A small audio-text matching model, trained from scratch.
Model: 11.1M parameters, encoder norm batchnorm, encoder activation silu, encoder depths [1, 1, 1], encoder widths [192, 288, 432], encoder rnn lstm, fusion encoder width 320, fusion encoder norm rmsnorm.
Training: soap at rate 0.0026, 3500 steps.
Data: trained on chords played on synthesised instruments, 3.2 epochs.
Rows from block 3 of the fusion encoder of a small audio-text matching model, named by matrix and row number. Rows with one number belong to one neuron. Each number is 500 + 50 x the weight over its row's rms, rounded and kept within 0 to 999. All counts start at 0. Numbers have three digits each.
After each neuron's rows are labels from the 100 texts, of 14976, where the neuron reaches its highest value: "tokens" is the input token at the peak. Only what is clearly more common there than usual is listed. The data: chords played on synthesised instruments.
# fc1: MLP up (fusion_encoder.blocks.3.mlp.fc1.weight, 640x320), inputs 64-127
# fc2: MLP down (fusion_encoder.blocks.3.mlp.fc2.weight, 320x640, transposed), outputs 64-127

fc1.431:560413409565517492466561512567550480523491499423583432483531481505466466469470395636617498398389443529505516539496382496483593498542438479517462480522511531586569408575542595486505522446504549
fc2.431:441579600500461506457464484533472538485455547509399503470463367450499526420547528562529454545465611455385485464454565444550492505478485539535463481521445517550498512431513499464492495567545543
tokens: ","; "dominant"

fc1.475:482475589471485502488542538437475467500496464538513374463556426545494421504586567524431428508480546516574465422527473445481446571541551404553537445435482530496465475621529540600575593539416571
fc2.475:513352452462511480489571509472506515516451494510441514517424597506563579634524463485505498476409517522478537467513500488486464463431530470510589498446487485519566527444446566410527441575504334
tokens: "a"; "section"; "pad"; "horn"

fc1.447:527642501520509406432573500420421526525425511513531543478497438499443577521514569478539444640496482560518494615522434461516474450491515554452512585488454514475499462476514619519494561493466534
fc2.447:453515583559486528517511562535612479449543491442493528501503511438486386479526486433377559417483507482526492473526523473560440484478474439496574451554482548513515534465529439503468437535505439
tokens: "g"; "c"

fc1.631:449526544600501495495461522507511452554448490555624506586511568486524416505443508550463479495453501539446481522462448504544503458488453476410473498493467503469491428547362510463493472504435475
fc2.631:497533395452469510601534495461519582519419468517504461471454601536407432480517484487549670442464415466540537449427517431518521469497478613547559467527530517562520568484475470501461412395522492
tokens: "arpeggio"; "down"; "major"

fc1.111:586595485465480516577552528526482532406482522462548584484474534492483507524409429480511457483380500482535575401538522547375562486522505555488621442510554448471506506471484546537596477511508538
fc2.111:454481531496545453450488476468468503490471375469429500466445541504474467527576535556483582587605428464558444530435499518508558504517439506517400540416515466487551511575529474473478522478446556
tokens: "<end>"; "a"

fc1.345:497518501476531439486537444440508581408524499513515447514483488448483487530426471477495497433402516527524508562497528564543490436459508533443475545478496474510554532480578462517450606566559486
fc2.345:510477454471491444555548486560432448452532518444566590460513484555541510595645491458505450518524514542490581422483523509547543542463439558527473476488605463523419565448468475516564451368574549
tokens: "room"

fc1.207:484563459498419576392519507468560438468421536625608464504476603470546467466447450498491430431489515491434494478512448527522478522434501495541488536589514469537512517601588507482508477503478502
fc2.207:423644512506529474462540494500489494505469559392556648438517518505465553478521365513487463518437570568470460470528500574534467582433500502510487536474638592561480502411484523524441555503512490
tokens: "quiet"

fc1.634:522557529505454517487561549520420442569495544522525486583475488514519464470542512465432500510371517407487524549455494571422464537541460557553501493519555422554392466418380423500485492476570453
fc2.634:490528488601529496486466490404553517497473547537551586459455548533454553560472503491625535414415582598538535501490499602455565522405475548496496521502418496450598490469542525455509579486502601
tokens: "like"; "pink"; "noise"; "with"

fc1.195:526537541443492410523505454596548525501452548493457487414446524444439399512465477548473444462499493519501624523474487479427570545439451548485483530477529541517579497477472561476546473530521436
fc2.195:437473566469506529422509437492465466480486457544498505566474432538423538450554520550546577550545566451531566498498445582407466464606591518406487500539500511511519412427551337487427518488476484
tokens: "7th"; "add9"

fc1.32:423518614496513471528494459530509523533475653477502565363473526566479501506556501550438470481474473435523499526474427578524461523467505417514462498565546434547417474404473604565486510445423523
fc2.32:438525582575520501506525465500537487520449436416489525481508415426510484441530438460437546510449478519393511468478504583508554503493555450495398410527471506407514469573462510479472522531563486
tokens: "like"; "f"; "g"; "e"

fc1.630:478473475509453438463483553483529605520434393506454479509445513522516612505496484559517602531470555515504561495519466531550509462567540515480561536524452508627545417547517460534540602537345476
fc2.630:516514439414607522486453482496490408462616521413482541513424389563533442492465565530476436469480508477545523496423403550486472451428523485572403466421523486533426404368494565422500462573562620
tokens: ","; "<end>"; "a"; "muffled"

fc1.232:494533373519429525523480503548497576473589553484487452502451571414532494419531590506428460513434495530588497503516527497525547507495366542496474458547567441477425410504452564532520522506479482
fc2.232:561448665494527512446512485452500510534539509455543548481441431433621428472517418434420492608498456494457570439507516551561534441559482537492505553537555485568495616620483443396448471558503521
tokens: "like"; "c"; "a"; "d"

fc1.36:476460522478537399452505469534569502474476475512532552537596480500589377585448532518436469428480543491551537547526489530515433521575527500524567509571497548524394429454483595488560537489498503
fc2.36:501504550480516514522505522477477475526494568486471463498386507474452485507416485557477563550465411521519453513472593486528604590431496463504532396502499492523642538593510440508500473530540501
tokens: "c"; "a"; "quiet"; "f"

fc1.434:569556577571371507500432536568535442460395512592503503490471458438473529448499420619432503508518515548461514521481589415455463512498443444534449472509509496487408493479451471504539493561428525
fc2.434:440527563552592494491548483389388493493583499515528570528575623449367518461433586470491451499496559485565482444563519595466481575543493494513483481558445503523620440517499356444426483444538502
tokens: "pad"; "section"

fc1.230:480380523489460469491480492470531493587458513575520534433469487537553491526511526481609522407483480462424516552470434471539520492558459532486569586542498495466536493387505382570412474588524514
fc2.230:544488559544482454573539518514541544515460438501496475587481631475513564554604455412463615516534488471510496474491628491465491503529459541396484528423556485453460492452409548548513539418514524
tokens: "<end>"; "major"; "thin"; "7th"

fc1.585:550429518489480528548498548471534530476522454597553544481469489481503564536400441529543508538483520504538442648479499533507471522551473493528549412498563490515483553427463460461458475429498564
fc2.585:530419472503497481481537500519550528546339538490430528441468533597510494546416484473578535449421466466489468510478513616523528498393501484496539544441555554478458518441468460426394564474393426
tokens: "room"

fc1.131:450538470550529492519546468461564571510606480435643506461502458437367548635429489467525405491480499454507474544548510489470473490422529540562593471556494509492420498435458484452445396445558471
fc2.131:561423578565538568533487490573418499509495486460445424553553497457450410420489484410550521583595446475565487469561464545459418446463529433523534496527620507509550489549513499600518605564421529
tokens: "-"; "g"

fc1.79:499483420536542437532483482497563571499336524512483437489433579639530532438475457492415452501510430582480494563500512482460507511476543525566499496509470503432491455483577483494466599521471486
fc2.79:531437507412561535564499550493504454485588446473472538549596571375422530487486471542496539510607503538597495509500459495534462572536523470522416464523551518613529483581499505604546451511461529
tokens: "room"; "in"; "section"; "pad"

fc1.285:533450458443510458515540444533486536444576431523508469545550455543456463450502493524466479569581527528430554551548425601454514499472540457607505472476459533599582437446486542443484546467377491
fc2.285:480585478527511460475474491452508505613485564518569518499492458511510432467561575491542605450542449447551427511537525549482493542488540601474433406520500521450522494401479513519442443507495546
tokens: "up"

fc1.392:444294552461449491514548486516548453511476497392540531531509516470510422464576513473461500488496457624389461507435489438504583514417539553536612425594490552431538471457501520470488515498462472
fc2.392:531668509504547528575475507476486550489540522578470494481481547522458571454374455516407425593509430420644534491517548517519539525428485408491524542511533484561445508580527474509522494514495491
tokens: "block"; "noise"; "power"; "marimba"

fc1.617:448499421669487467508485466416462594487539515476459451577471590551505552438560565481479537580603370519437514509442495425501476520588489495475545513568472466507462415535502552452433545510506466
fc2.617:481542515429501545479582566524501426529469537440517476467397424528495463565497450653506497427426482566472630483503485480619493535425434500538488489364535548507618553558361538449493388421475528
tokens: "7th"; "diminished"; "9th"; "#"

fc1.154:542493463433565541521400490509396521397467443530468502523520402460395535583442459481498540514510428476471525534471409463501498512434549456537526547537533547510544503536514473485491484520484609
fc2.154:465512508534431433548554484539552538448587553433591562466490521484552543549591482550521518495601488507497498461524498549479531474572416598482419475461520484444442513521474504541550507483520413
tokens: ","

fc1.284:488546525619482568465585483443505497504459579532551481563488488411469464502487582501578479435447430521506493465567514614456533467351490490439477539467587509493510421478450432524448522475533527
fc2.284:468470516508607476494530526472561448469516479472515513396508477508468461538597482489476404596423570513530472464467435519569460515516439508432521484527496525460423469533485448532588522608503591
tokens: "quiet"; "with"

fc1.261:535451439562523511559584544480517563469514501492473492425465516462448571629458486615571538498453523484435546506517533481534591508523508549377550551486529421506626518439493497515460447553476506
fc2.261:503498515507494492461524486485370487516419546555442458435527522421452559484491525385435546524495402473459426453363514513423521484582552564585453453518487430565429532427420528586421502470581480
tokens: "a"; "<end>"; "reverberant"

fc1.71:493441492472558544448488539509474451526452410486438486589524430479397525482368481419533480441463527556496479511455464543518539437393480409503566567567448521448528448497456630540468444524426439
fc2.71:562562503507495453502502474451460511566462523385588511397453466503482477498465587646506523575508459436493588493587443519487482483589503459500433556450538505468414465486483503529583382573579479
tokens: "clipped"; "section"; "pad"

fc1.37:508575563520496492602492503496540473520492495590509525451485519509524574454449493577459457499528424462479555507474463476493387456495513517514550501503543490607562538578607584546477518510528544
fc2.37:487380415551522478425468444516451470539461529539394463482507463542384491549484480416626604526476601571522489503507527507442510493509552465475475540570451464557471456501451453480496446475478470
tokens: "c"; "b"; "block"; "d"

fc1.380:456376458422497500569437489519513467524490473500463486537470529466574552527507466483490557460479512464454459497518532416566529515520591509361497508576515460509508595598515517475535520470419477
fc2.380:579621391516478551533434476487521529524400490518560498519531575466588567503561487429441434489457565470482519505505562506508467428608537504612454436487489482562480411360493511520471517500507474
tokens: "thin"

fc1.495:509500547479553461424470531495505586464404437537484492591592526510432512482469458435496476540521434561478575504563500601552464450441546581445464426493451467446529553555575475557456483527528512
fc2.495:493550589485446559484558545485454415528479461442536465456435530500565548502495523515514603554546518461565489574498495465536463500518432463479537507530463504555584478433529501430431533430455430
tokens: "<end>"; "pad"; "major"

fc1.397:559456525551541531590495468477519464501419514556536496521540614491443447473459408495517515484431481412529471513522570541483504450446414500482502493497433513549504563502534492502485403485553511
fc2.397:477573562529471527407532552605496521583643417471449455431444395459484470590487511469437481492483609590529530416450536486552513509519492445492554461460571550490519455522608491508464554485476544
tokens: ","; "minor"; "thin"

fc1.188:506416421586518470483520565476567517489441387499468560556511447500509572629444475462476483429483573437426497479522449504497461408474482516459449498523556427456454597449443521537519593444441475
fc2.188:502505584510539482483462472574597445472551588590510517434469585451478463527540485502523532495361558608438530541532493487489520514533510546515463484416479526581392554426396470526485359436606622
tokens: "arpeggio"; "c"

fc1.242:546451525451527550531522500466533478517476572573589523512474377476438547397524421532483475447550453470456561534552519402486499576460475447465583482539496529490508428391443437467506506503344485
fc2.242:559491568518507516558496488505503468477420449486473539454485478466552431520539611568411504471484479525561498480510485553479510471504507442547483453502552555534512397478463596526552536609553459
tokens: "<end>"; "f"

fc1.499:546430583533451441503523441440561515493595430521411458504487417505511469558380464530555527499499421512487508566489478488576507413515495414443523515451464598407600548620569528455487539456372435
fc2.499:378433568454499497479549483505435494504497431461441420454469589480525449397592496570586470511524555419495525447502604434552485480446514587427530458480511469557557541453505476511429436547585476
tokens: "clipped"; "clarinet"; "quiet"; "reverberant"

fc1.510:451521557561529579507500557381523502490616532556465489571525451627581459513555514372485547560576517425484447530461612442505511482484510451508540503518509510487446487492455418469409446469527551
fc2.510:477410396441550449436612461450447440467412463522499508470568483511471528545401479636547501456528447538568519498537513531491541482457512477493473488442461487497563463470400594542592490579452524
tokens: "arpeggio"; "marimba"; "block"; "vibraphone"

fc1.4:488499327555558514404513497392420529457396419477424520451505509517536571509483552599499474529587509525530510479524527455457475514492386574493445538500434537457457427553561497512494448406491519
fc2.4:507500634529483486504419546607492529471433513557405481450481470535504447462446449439509466528422423558499485449454476478528466457495562422467522402477492463507572523474453428502474573542503455
tokens: "room"; "horn"

fc1.534:477520526524503508435518463518537548494504470537600546524494422537526539466500423488324534513405516460557437561548467581490517421545501426529435458596503507404431468461511523591485496505467514
fc2.534:468525568461535395520527489514425505422464539546567494514515561487382485450540558496533458572451466514468468475480522445508549411451506604523399489576504405569503468457407508456435605501480520
tokens: "arpeggio"

fc1.591:585532433515514464523527424520532418550463513498454490495481475502561508600440416485475458505488542469590485469548571541543550471389518500521519489578508483421492468475446398486424537477539560
fc2.591:552485479508492500530448454470464490506551480585466510507494440509536502432621447552546511409519455528402528485535526554380410560595426436484483535526491511461375506533574494524554350446520581
tokens: "pad"; "noise"; "section"

fc1.331:467515605421523543498522442476509447431480558521486490483514556482504491604600524527534493535445495493530549523451487486536476409587487492401465560434432495423461654497452483495451441420464535
fc2.331:452483399482520581513487490448539540455552424537522503496616440510536495499378514564511610532591500452478486493489526426514503483530504596502479509602548527516453361457557393438500447567536649
tokens: "pad"; "section"; "horn"

fc1.384:553523441493528528492463445533556584549501518473508442522499484569528435561441564448475490470477496524447469515514435511543475491383524530554604505554523512522608527536442553509452458525459460
fc2.384:525490439460457413519465513495464451555489487514471424505468461446443490581486401501497489461444457572607580540482449462542481438542484513430493447446461555441490499446490569531552589498421453
tokens: "dominant"; "f"

fc1.122:602524491517513567489597554427533535481538478560525449478496529560551545436417532553551517511531561477540451444584537512496511526497484481574465557515469505479446510560590563535586438577429585
fc2.122:533498484465494432445512450520527399499542460495482544518467511546510399528547566541491455462531525494463491501495491421555465470439546513432576504470573520552569505456400369460459512407552460
tokens: "room"; "section"; "major"; "with"

fc1.90:526372584501496549498537531493436463558412550465528464500465483526471449576392418483499498575394526457479484475468548520528536509557487521525544464425520441519435502354537437405438434490473487
fc2.90:509567424518500588570459594395526544527516554534458459511488415566568481449522553417451520581505466419491325539505541486487502567596524450559508542493581543462495452522449554566500507515553558
tokens: "pad"; "section"; "quiet"

fc1.1:495596562529529472500512549422552563514546444464503505467550444419526491558485537517451539523564474455442500518511577499500506556488487509472503587542469571565570497485639472570522499547460508
fc2.1:509385506495508478583493449552520415565429537531489528464482566539527445526397446454499495468491505589535478532465440448504501477410507466534417509493530374465399507598448496425494411493515506
tokens: "g"; "block"; "pink"

fc1.531:484496477547448433440482532543532456521521480507492547580460512541540573572433511506456452377511490476570466509412466469510558516495509550592527493491432406480548465561416421573611512496497508
fc2.531:406557566548495531502419511557309509470513493681526506470565571446487487466599500494480412555471524476430468515501558563543493469571557569502452524450526502524432488449457503451446480552367475
tokens: "pad"; "section"

fc1.299:535525511445479544498480539551457527479517525561450532589535509488528509466532493406646491608526472488416486574476589549472605535431445545515493580536490444508403456512532462457473479612489488
fc2.299:513646475489475552553466453475494498434572561475567469399526633539497457518485448470378398466467544478496490519493520354540493522468490554470499432542518491482592495546470509523518561525397481
tokens: "arpeggio"; "a"

fc1.307:428546442494593502576480474421579535517557526482547576351457498412459493480453538550531429534488556535537444487395347398476545556479374536472472486429532607577528446415467565510554509535511575
fc2.307:488534558497504527525555496551512391492491538486455485488495525604533490435523529483497434559462592470517514532467506446422504452515527379517578476558478468440452537588522490480594538437428484
tokens: "c"; "g"; "a"

fc1.126:450435478492483493413499432467414374425631413513516502575607428562564508451546516473555523568539494508535545505511541493544482519488508520605573450488508520422497541501520524524470400401444595
fc2.126:480586470463530418621414542548510595610416524477479544513433521500548506582532543443421514549481445503504499474555518542401476481527551438562448513522517499496493514510480578455563640543518512
tokens: "<end>"; "f"

fc1.638:507495436476512555484476469468496594515451443561532411445417479505490499635519487492517569418440644541444468541489514471517487420519453468463523375500473440453503443468411508515547433469457568
fc2.638:500547616491534535547476489528454526490540482588534575511541543454457551499503531559514492505515403489455512499516477533434489594547483465528539437554559482435540584535484563484443476551461542
tokens: "like"; "a"; "-"

fc1.183:515575457502477528557541513500546409453469484399538551442469497389444464490545531615542503504413483453526497466464521448466537471536455547496492557512576474567495439462494603465544413544475462
fc2.183:455479566454551470430454501471441477427479406458527536492492556456450539362444465471443541494554518585504492495524492546513509551468444510499536457487605507451476473579526517499557518561510550
tokens: "a"; "c"; "g"; "d"

fc1.570:478458550545512492441460557562448446522473430544529395436493573530477419416454492555529447451593487521487445480602487508522382525463409521468490567489475535524487453543535570568548435474460425
fc2.570:541369462517477520658571459502591466536536509469406416507472516532542577533550484442539471623457610521325545465450577498589539587482523436448485475576494483422466497476524397529498483586561598
tokens: "room"

fc1.55:488575448416561554524475503573559499505549553496419486594555532441462541479569468504518487546489460544362571507483429412403574580471509532569543483505494403520562499476453424542477505417474454
fc2.55:569475645486536511514456532531410415490467464570538592473433416519513495559444525522432576511483487490563510521502499586570412433553589522440558424582477570520515569555507515487511551549501497
tokens: "thin"; "harpsichord"; "diminished"; "dominant"

fc1.377:475471510447443517469478465478503488437502577508526499459554508521598468482469488430458610509429475443432474561509534436459527503536527469511540487527448516477457587367546527487433473492485529
fc2.377:488560502547505467481478544473485466481450528527453465552479478517498562468558527401567538540550450555550413537452490552540558488458573513420453491395542507542609499508465457529462517574504560
tokens: "like"; "a"; "c"; "e"

fc1.359:491571428423572584526481487452416553558534462508577560481543534428570465424526572480541503434551591486508480448517515437506500462500518519561527443559463466480437520562484557527525430470510450
fc2.359:400602534465511471562430498496556509464502497502451559550466535549429511536419427527455490588430412570445539480514504509478517538589500507482512421514524508491605426520516403480489529540453494
tokens: "<end>"; "dominant"; "electric"

fc1.75:478435493482478509480450458513558575482577574527570483516543506509540504553457653469425445453489564460491505476525483398579508555448457504429596475459407533552514535556535572581581489484548438
fc2.75:543505462539430424513542521483593473520520494548487433491527476509533401553457471525526457641620411520583586491490573456498445439491480587392490519474522461482497435569482521532563540423429563
tokens: "block"; "quiet"

fc1.130:551567524557481392531511564490429626555527472508526542625548607523670505514546590481526561517497478470531442510482539512479504433449606463497547478562516473551507472534523480558458589498457588
fc2.130:401518427569495472540486496473500530520436410495570379425458576507431511459541550513520615513421463496560510529457476556494503515486505535453383477463513443568516534563391574524509486445573546
tokens: "-"; "thin"

fc1.527:482531540467544558506505520547466437502473436488372482563612459620545534421425565536527582380567479522589523506471437547521482574535535489524489558419505451471511591448488562513492450524564590
fc2.527:547536459547507424550587486578532494526533464513542493487497528546409507477594457498382415594546448489476562500576496481517380557546506505524490507487580399492443494497549469488448549455460402
tokens: "block"

fc1.171:492559572539410546541485530510516428459514495492673482452544470507460514527523463447557489404459562504536447486535561401485508544601425568474385506571473522528521585522473531439511476511507466
fc2.171:431434493422505415459510533479507535457594628454456494548512525460519439483530479451480450514440479484501499484539584615453490480486521433549536494451517534494581515407539491550578479565480460
tokens: "<end>"

fc1.27:526445532583493582459503530454570452466410532466495454511483424552520463592559554530480425480505514583511557544559398443492555449467546517433438523502482519519474498477528549600473410511434445
fc2.27:428506480507474442377399469483563483531439561388484573484402534374395495346474469494483540586466425495481506490472469444459431505529568500582478493471519520562599499520557527455497449560599553
tokens: "g"; "pink"; "b"; "e"

fc1.294:554427494521481526529463556474503387584477503468493585548515508399534415440521505505371447448496455422526545484492527534524526502570470485449510449511458549527521428477475507510388558457430541
fc2.294:553537588492565572419445504572596495492559512515465498489554454593505470552491492517598572594458495468468474432506495545453471498366554451585560467526667519436415499474532436502645477510541470
tokens: "a"

fc1.78:481468449407468437433451481500529506480505557531522605519532524510459452398524569453568492496509507537416497465498506505491473486380492508555476527507550549488526434592485508515588492444468531
fc2.78:422461505469441498575584508622554448445531511494471552527455438562502480483515496597451463480630577464548517469519536535460487407578544493444489410517506500434391554560536487444534533516496503
tokens: "g"; "c"

fc1.17:415470485465498460525446527487565487424473520495468433649434482477445574501479495549533561502503505453412401508532509522577584436522499559512438601507496477446555562422481503499445520567556523
fc2.17:608479450536498560375514489586435474530520556480465518509510482427489541363504493480441498494460490549538558466529435424508516506533555439435558431487422465483510498487485445636503410509517509
tokens: "arpeggio"; "marimba"; "room"; "minor"

fc1.357:577552453482472532469467533580486536530454481432517454497537506514526514560527426445517441466581494438410460534547512592531581482449534530464353503522460568536449500425501570509538497479480386
fc2.357:442608639537511554522489510502408446401546423535584552533468536454575557528464498466489575527438498516588435487544517502555491537545512502411541421517458507432499525415450502529339545566481568
tokens: ","; "dominant"; "<end>"

fc1.625:552596469606455518473470476531587474473454557592446482475465458427453540563489473574557384602529546456531513447480586561463588485499462515554458484554522511569454540485390500538505572487512511
fc2.625:466513523497585485471527488438441562416498476527569479602429398569528555496475612498476512451529419495487439525490459467518457529543406485533518509480482560516423456439429527522544458527473469
tokens: "dominant"; "section"; "pad"; "square"

fc1.498:543618494469506581462428518546562437529546548546497398528492470492533554535473528541409484553441499612405546486437455414390512481564454447474511524533548440544400518401577490541498464494541477
fc2.498:507423528503552549402420483509467508551437570546524556443530568458539458560423570508469398418545504442518455515485538604527511552522451491527543501496517526476555455613583612403512521518451498
tokens: "pad"; "section"; "square"; "organ"

fc1.440:456489564529500594478507551538541504478553474495474434533565486520438520552501618450598499506476490483477410555486517457573443539463583522492472558373452518516522541516443547536467555443569507
fc2.440:492538551526571479570463504494364493430493563468526513465499374556443548460588380476459465521604539582489463557479436482520539542447538493508453506543445531435559514515487466466526474633588514
tokens: "block"; "clipped"; "noise"

fc1.552:546381510445493457515450499443557394504500536552520435471456479556473479500343490506591517589542491452435557443476481517490586615427431535555506469471467531490520455582470457448544429531451501
fc2.552:436565483515600460478563462584542540507555580438513514520442566459411488530524510461503410510514592400529435542478479536516480485515402478458463491508565510550440468413548506603472429455374512
tokens: "quiet"

fc1.216:591518454568529509421503499423468435545515568479563499485504459439560505501614602583535531455486590408436569549490488456449500556506532522509553518483514491525447539487509517531474517526459520
fc2.216:435417485532572476540486530494465521543606438480533510502529541533550509368471473364536534447412421523453439466479534556503455570469550526593407493493499547488527457560483505408492421443493483
tokens: "up"; "down"

fc1.200:492559498428419429552551486491573455481409488449475387537522399475523550484446528506522501514489421428453525534451514525505618564508476469392433507530504559475559504543590546495501586525568528
fc2.200:483615453459444547489457482478489480486521479563479491488459484528476459460579462595513496487596573548565405506519446537484441484518425513508447421474523448535524528393451549544499522453563493
tokens: "quiet"

fc1.486:477572471469549478559464509482517423555487439476452537561468442461413442529467489538461516538490577452502606509523382580484458468564537506511471560535525479491559402440485511393532458459499491
fc2.486:516521591569536564500464501491450463545465496532486540549445476571595501535558514433597558502455509537570535485474457425506420515520531502539478465445530480520414568448480461593584429462531412
tokens: ","; "a"; "c"

fc1.362:498554479540483550421473586586501507464480535547498564520459510479501516364489612531549600468527515595555446512504513363552544549452412543516419533514464426446522414483499573481424539458403533
fc2.362:537608479479537517540499426552489469428541483456482459500468585548592492532515441425440525516516407457512495501487508621531489547612523508550517497505414550501489560490533498558573574530453559
tokens: "7th"; "room"; "power"; "minor"

fc1.364:482599455552505503491463483521378478432530524581549511608464572540514577476386405479485557582479494535477506608503492541490618503489495534504579501492530471574545413504495507395484465451430499
fc2.364:533511477496492436522487497399546490484613515539496515456525534474466448534604538547479477364507539460577536522489452475512472466544415425594475470448572587419542466485433509579569462576581405
tokens: "like"; "pink"; "dominant"

fc1.557:583447536418516442470547529452538541518585619437483521507567451542450468556513514458538471479531497442495538515508537486523468493461576401469554502407472485518474532506536445504516570518612506
fc2.557:471428535531491527631560519446456503483509521602495506469542540595575514476487552485507478544531562573484516549505518538567602538488459531498535493571487498512481416504504509384512478468357543
tokens: "clipped"; "noise"; "white"

fc1.522:426501497528503477524499499513463489485525484507506509555495508505495524493426553436642462477546541497627538578490463527487496558536489482558504439477555457511540559462482607453539473472429576
fc2.522:552489568476574510521545496645447466560549509552570506441465512611440593574501547447532379443481484462477507450530521580504482501480536443512518546538500502433492469482419485494505462530510562
tokens: "block"; "f"; "b"; "power"

fc1.113:556589433480480523510443549520481597481545475478440382495497428444470502552432510441402528475469472506592446563463525533477549520523596486512549518554548478579536525371443524510509550458581546
fc2.113:462485442496497488503463500493518421495476581489593480488430542573532563487481520516480636422501466501439511551495508437504557511448527492504451470463494466556493497429440450505463483510499373
tokens: "like"; "a"; "thin"; "d"

fc1.546:539458431484494512510478489527539473498544448516505555452486551431482504569572415562456503541442462553588429502458422469517483490381557450471405512454438514520484494487406463494546555486579459
fc2.546:440472582481482520390505530430462544547593524431498428398513559426565469422483566527445519524514526511459485483479517421439427549583327487415551551498523521406497524502580500483489479492497538
tokens: "g"; "c"; "7th"; "diminished"

fc1.52:573546434545570404560480505465549454575516464412493533467542536456540470537555505497453538548517605425602476544551556592567487518420509577490505584354511478539515575435549393452464508454472425
fc2.52:513432548503451505526453483541448471519518521490573604488471502469490548495461499463568486536467479500514466448510527453437491499476467480495476500550546465506412458497490534491479447569439545
tokens: "quiet"; "reverberant"

fc1.149:523529544566538528483625527558516558558549489453574439384474523523487472432538510554527361388563526616533496568451471501570584471426470418496500641534462559496525453466506572565459483529456502
fc2.149:481415444478541516565481481498531484534446397466525564471474422428556567657521622543515482517473600509450541518478555508507521486495513549468440558512497484466516556480471507381513543538399549
tokens: "up"; "arpeggio"; "quiet"

fc1.197:576477498559464472552466442439597409560477515531540455516554530457435479488498382500581546435477460514524483529493566475463408546527531531472465494432532500619554407568466422483439490483557412
fc2.197:462527495450507480472518505476563540519415557530489486566501489527439555381433494476517336427528513426463556545514549507532517486438555508485576512565491460553503471531527506483487506526375449
tokens: "a"